Weights of a small autoregressive pixel model.
Training: muon at rate 0.002, 8200 steps, batches of 64.
Rows from block 3 of a small autoregressive pixel model, named by matrix and row number. Rows with one number belong to one neuron. Each number is 500 + 40 x the weight over its row's rms, rounded and kept within 0 to 999. All counts start at 0. Numbers have three digits each.
After each neuron's rows are labels from the 100 images, of 14976, where the neuron reaches its largest size: "strongest on" is what is common among them. Only what is clearly more common there than usual is listed. The data: single toy objects rendered from many sides on busy backdrops.
# gate: MLP gate (model.blocks.3.mlp.gate.weight, 512x128), inputs 0-127
# fc1: MLP up (model.blocks.3.mlp.fc1.weight, 512x128), inputs 0-127
# fc2: MLP down (model.blocks.3.mlp.fc2.weight, 128x512, transposed), outputs 0-127

gate.293:439421520538507489486473576504554533430532474453551515452534476512568524467505481481553473541562443468555479526561502467550585541495470558480454445494580575472472435521513507543567481529498532490433488515479536522430538465428428562493520461473517494543415499477482491473535546506478544455489495496493477539501489492524499474490493591527423531445524571458527509505479491480503501525425
fc1.293:501511500528487498524419476525532503477466539541488465489511515539481509506454595538445479516465512513525492465497506511535543493559511534466556504535472499558472553457571456518498463562487493486591570507570502536553506438510514505413521519528544478448477526546413397402449503509479480465453542475442562443472489432408500562426486483528520553485478542511476457514540505464474493459484
fc2.293:417506527504499570468464585476537551544546518537480450486462480556492472433497476464521518543514479453529515470508422485459521540530502487530488423554516533516492411561470504440504510521537494496517511606467548502504437517494466575562510474500574497482433499478468537462578471471488532492565456579515511456458476473423510433530466539444449436457503542529543560519520466510527500522499
strongest on: orange

gate.154:434476415498554479440463456598524612503506568560452533481529508549456446494514476495509526468513500526496600498545451511505446535492525485475493518473487512532502512533497539568536505510493442518442508447492465453575502452453525485519473483511437564530511540535431439478432516536504497493488451489487497468519493603525446444501479488494487523541530538426518414557559503489483538513550
fc1.154:503446429460535528467485489579571545428517457595496536526510553569463491522491485491517473486510483482514538488496492521492574526513536506461521543473459515482523554479545529588511514552525446469453520427545478520534463464507597395480530527502503569504446517513427453483474479475486516523522467486539498507440420469549503426500513455471532538563495466450470425519502465437500545549545
fc2.154:518435533536482495485522532502526520453539426463466478492516473446418578511507528496539558492540488398494466516461413498479534605494517510569502564492530556446500500494526508451462443478490505526541546463493450453482512546517489547465556510509487415469517501533531515536516520569516530541501505461506505486467560457471479592460386493545506537488454451501530541575471518498539438465544
strongest on: red

gate.407:478498495524522478473446532420494507479495555454493432497490446540380556533483527487538528515524449412559497525489492432469508529526438429500520583509506521492576482515501540561469464525508559526504495472492519476431496504478536464522498492511508576566512558415549487578524449550568458455486499470481499562474546460498555531542498492457530464463502525526459475516479507486489540623507
fc1.407:493532528583516498572539539487588488526511506537519512472477458452486493532570436518503541513434412575510458470452457496530457514468480467490498476451456579410574492501538561534431537533486498528486490549477439520471462553559585559445513516489491499500459490537440539487560514503433489509492458471468436538501542506457524448432484513539514515519589486441471481523452530516502524486535
fc2.407:440504546521442505501537498495393520474470474510475466454519524515481475548419500461546469467525530489459574483447561518541532477534540509533489479486454490548494501473455531484529547471499452549520518508510454489565550499446515551478538468573499413518465501564542516538485439510535555486445391492501534405550457482531445504495531465503536510508497444619533539512541521464539467448449
strongest on: dumbbell

gate.255:504517435461520522530468477558558475508554494520509463517454415500498509505483525484548541508519553414459486528463487414494471506526483487587493541540508561546460498635491519470492481469483494531503527452507534504551524467474458470547527459514534458503490505422531528482459547556519461488553495455523588495548481504559550523487412451462476429414507457565446504503502537445455518439508
fc1.255:469536510558559513559482465502474441527516505526419496541493500475476536436467477463501566568466494517468503471405437445504470479544449470565539425479528570466534535490522538480505457458499510490494473532461466567514428562453561499516488483485535451471513566566472459535530499559534486552476505473511510494442528438604454586492536456533549484523452495455445509476463485573472497476495
fc2.255:567549549499497465525495496480494476469568486495500440510430500485528523464388562481530494475490557457496456463466517515455518508547612438523542579549499494497494492486519522482555540417532454480497558498538423509484534429470490488481566544529525513515494416481514457511510548502593448468503456442487455464539556517470541448476430475441518546533534464498531483561470512455549496500455
strongest on: blue

gate.61:529465461521596521544576438483535463480534517504445478589530505496547508520456533490487517494501492506585473515519494506510482513493571488432489465462476532496487511436487526537462513513526532497508431492515501497503481472429523467351530467473542494446443522487492436522485450571555508542439557478457428585510497513493488475434525514524509552551485519484556524410568436506504506457541
fc1.61:529529510474541484516461416537464478493525524540507540502485481477507458455531465544575516509464444514499482463500506503509489508437564496508480532446491499457560460576466519542495470447491402551533501477468487523496498543458460508427617506517569586543494499470545495485454486508433515476481536486550474549507522483545513406517397494509462532576547482543467511450415550545425514509518
fc2.61:449430450443490451504506527544502504469517615453551501510514503483490550498559534491474428501559487449508546523576530433479506439499465546485467544523432415502535468427560492523550506482528494538472451490507575382467485437516491519485481518518519556547464548558514537562534557467546522511489406457443518535491496453506552498510493493551545492440472459492455494505513504476541490479505
strongest on: blue

gate.86:544454494540506462476519493525530517505565525512494500513530545467464507548517498495440538499495421531563512517486518486503432512505581476451481558381428503469560518489515441551527544600495549567450481421435509450497560543537496559462482486481487596493546538469488495528488448457450480463431499456522470567507521512564461467581490513464547481515470511442499512516434497503503449530515
fc1.86:466471534531545504526477515480546468504512468511533477550494474485465524503473538490490418575451531546571442565430538513569521526471484465450517481457535559446503503550531477466526439535583553476501506469420466560480528539527479565519596463463476503524504594444518433535502532455538472443491485497464512466435586498492499539564447533468448489489487513442481510559481457477456439495506
fc2.86:499531467472526524533520513587434526523545551474469504410539369458522489518560412497506574572557447548468492490493468466501456492492522548545525498454527521522529496496427476497537549421438457465514482535511516462523448525498466534530443476517492493551514431580477516538464542488485529534503474468535535540518443540519552394525489521457524444541537513482499466473457483459513558520496
strongest on: blue

gate.307:517460436466487514492478549508484447529612495510496488522462455551521521501434535417433496481521502421450465506569475461525444488456562538509461444437451504538512453498544489489540505530539541463520509522539470510505391476525544592470487524433538485475478453525496553548535511499536484530465497488551534531465498474546582506527448559540513469397457551494508528561487557491481460493475
fc1.307:538494549455458567413494538455551420552509485509525541423475505482481508528509411444592556530486439422504436519497535530523561505411583457555441461527545502570494481514539443458501502516502526486487489537517477463500472481497459526516486471483534496450488509489473549495499462522499532516594429571467545477505527522505445475440484535469483504465509519552463480495515586501499525530425
fc2.307:431506521539495473471473562508492563477482506496470473516534482483461496508472569482489514508558560516607456506454496480519433483532482516524515515475516557496484476468558537539526440501513509512359502430483535456484512495542404533469458467466462550479533582495594484511457542469504460544462500441502488504490527518540430516549516620562485471428489517451521527554459483527476460506520
strongest on: candle

gate.463:503503535523432451495448500469515470488487534454499538588499423455481540472490419431496523438479470545479485574485492517507528526527502466546522458555576501533535502516458493498482599601502544572488506453558474497534444558500479515487531422542535505552441470471518579482451526500504413501580545440424486498559454475508458494500481464509485504473480501493505557523473525497526424489457
fc1.463:474426503484564554466568546540455480496547541546527442457514555545535469507468536501466424523536531445509534444546499447505494494501504499511426477489448532488465545534469487451527529455485453485521493545484479474492461499486523536552467548556474483463483472534451500501529539467531568430475489541515378528527532543580432501602497553468460501493473493528410508505533529493503592547546
fc2.463:435535516495481474498515483444562480465445542443546512520481467526502505487577485529501487457531524515475440505541498564541473486523464441470508503525552460549464573471542502521543543487498529497530463519541515524561502482522455440543525505508441503419512549466477440516510493614446560515497551497430477525571464428471550525439614476414526533460474420456473534495483507546459469519513
strongest on: blue

gate.473:441529541474470489490505547515462537519452553448553533529501488517574430399435549480533503462498574436483469520562475552569486446534426503485443467510477487458520486521529522423506521501497509509495486535532455515519485579512499559520528456482582524486478526509426563499582519535486503464485521484560450529503452458496472519532530510537499547459519512453483523455489439555527537458374
fc1.473:447536520502471488510561498534501437498458542477514520502446458551502448469496508516552595466428494517556443446543507494488517532533452554482497477556495545485492487465494489450558529552485450489527496509495497454478438516517496580522494442543617487469525590508467548430608489520525477442474528534498451544461510479541504484529440458501509454468494473422565569558533453498470529509443
fc2.473:545506544507522498511464496448457485507582408457485480532583426504464583573452493510499495466456501513457464472533513544529529504436511526447587504490502460532500398514535524481526471446522546511474491425450503512483497488515508436480542507499450559534506482476548446592444584460529502494546541418432536504555542426495496550457507523546539500514493487492513550472533491445456498510530
strongest on: candle

gate.159:588415512457464487466502420527505462486512479549506537531501433548488558523465449459500521486487454466530546523481530503485499468465493478513473579520413510524534512529563561505519486575456455550578485486519475487453472458407509499484592499528538511539450453443576518577501468502481555529524520515471406569484466464577497479492487494550486448442471462547551501494487520504503510524560
fc1.159:505565552442532550524443509495478504419501455505454452479499504509521462442446559515473473506447579523553474503539522591483515483546563511495551459569531486524493462373523508502486461478515519511443462493455510508522513466498502499540507516594492452487500504548379455433508514530546513515436530466525580512520468503535557459553553533481496513477457592489458468491464448523473484484486
fc2.159:469529516466507495500518509513443422508512510439511493454489454555503543511454564515495528519499569424514467517510609476442535478583580467567552575532483449482545513464504477475470490516471490484531435468520509505417404498441493438457545504505493511515498531509512500511497511439460509542467541502520440524513603432508521484481499531495527458464491482498557492471583443506444530608500
strongest on: from above

gate.301:567460466501482475510480454471581541509540527480502518486477532527511441465499564486574529507604446462511450488560468496443468515458485518505490488553462512525437537439456436488463457421552488480530597522473533517406506440538457542511475589479484505485521550481538482425475499567466507498529522459495527549505442490498482534523542560481504528462502473542463479455583468415545482512528
fc1.301:480533480470525525496507425505527456500564550575541571527454523471555466538458494515474548486522501499498496473464466444570469493520502496507519468502590509577533478503548457494448537515479547465439458413479479495548456436456533481446483407491581517515506455486536509507471565439535512536462490465563565460504517486495493514474511502608401531465425468559511514517436492481481518495452
fc2.301:545483539535478504466514486467469539473543493496501467484508527521478498496530508518594501487515420492477520514450554568401476434460506471549507496449415522528476542456488456533408479429553530518601512485524539550491598485532493514536434550451402474462494484541472491491485521567484520485492507496421547505559446550506496519538533540509570491495510448525458411547515506451514473499473
strongest on: candle; yellow

gate.142:451531489529477530503518482497501502496576460496517497469475465535545547472516472514544452557552465430493504542502466505507512560457519557516447582536468496499470532501520533481537491549487581585426511539364517475446560525461463497507569516468500505462511459489506545446519434486458523502533375461428518532505569470493445515488498583480523466494449542422508508487497531505516522444463
fc1.142:489555446514486549511481480541458564433488556515523473463483616473488493481494468515519536553530541539448482472448455537479466489541552526403462531459456521491441489481493519447601501471492474566588540557436510553471466491494538530493466519521491477433524520550550549453501455482550506533429490417503505497583483460469450544579513490542473516528520539505501504482466525528430509546499
fc2.142:440488500464533535505510538511582446497582497468436540476539451513498514509511475484448539546506417406605544473498490447495514482516531526568545446538575481520505482502509558559493455508462519512476490522529515473478594544507480550515478443458498460494436458481514484607478468545466521580547460498529468502467489540459473424508493537523493488469527481508443550433512499450542452431488
strongest on: red

gate.135:496494486493521553479483491496544482490499521478486477508479542462542490502550527515538474626571524537547477515563496538499525467488506552516597553491526488482471477468464551484467497527475490515538432403566483465510464438452448471601492457456461455562417454454554530500511488443452521501502491487469519504447493513468496484500546565401539480593559585480471508539556481501487472465497
fc1.135:462516524431535527486518510477480521464448508478479495489488540493512605488504474442438505514505580491453508481468553516479487475474528520456399512513459514550530554521542480476496489543507597524554515508513543504481464471533470514563503459467521479553552446483478479471434461548583535492556481503490448573538515408567489450470506511471433482455516443618502493523496415532438471542486
fc2.135:458517595481470540470529510476538536528541439515495530475538478567478543470495448548494553459490471441529432560545469469479532488539557480488449518500549459517497576503534542464495499515529472470411441549508500457547530542499489512462531574530487499435512558495444428518549515449478498501481479433552525394539534495534563461466491484487481583562488485404491484476490472520531558478437
strongest on: from above

gate.505:564482481459537539489529473525510482450532395487488533484446514508509510511421522471459476450489486500438466546492523497478493522510570425477529496468507556482481489471529529638542527558501447476496472457554560517519443467469521517521474417485531515533534448498483449481467538563591503492583474474477571465527542438451575526446474497459444433489527507471512564523509481459522512531551
fc1.505:454478493584549473495493493493489526557510533546563437508539467477542476497581459544471506562497526511554514504538407485507540455475460534478523468487554469521588458483453500438470529459479521477499505555486478513532558562499482579425502504512485487470537564563540491476487521485443494464394545506485453516495459506561475425519550513543565490513443512467520430440454505566476521441443
fc2.505:540584443464515543454514498508424514482495549553554558515407563511486500500485500446453457497501523557426404570587448499438495490478479467495561487511475532592482518501483489542533528581478420478516423482516526565461493475581510489513494427504565547545458511453484479460532511482521497528523577532492542477524481465533518499489471453444451497528487461487509511459490515526473525560512
strongest on: blue

gate.373:592416453503475499515554517478488543445455521496480527471481535503539521401528527456501505481485502447492429465468512471445586502520482526442500554501526503474491479550469502487407457478504466466544498414533547483487537539471547509478487630453555556549465468535473503505471500555496522435503495544453532463540467500476502497517483462508464522486591549501519469537555535547540503456599
fc1.373:539535465428434495486528457493547499559471524563531482564491551495496479515512494388528539506537441438483515530487472546515469517498483489502489554545540479609468441520551432445520519480551521485465550512508503518503461474424450483547525487464533513417549471453446548516529533507587521490542512542470557564512431469438518485454457490549435524474511498496459481454433523446547487475454
fc2.373:452475404474502560501417534495490442543505534510491486505527523449466490463477429503514490535488480529470571528587572502485528500517468525498479552546550469543534439573482461560548499506552449485555455525519493510492493495555464502423554464519475526512442561574529488463531533512423526452529602510566485459513508498467469479532488410472516486492494464523482589418495516508477468441518
strongest on: blue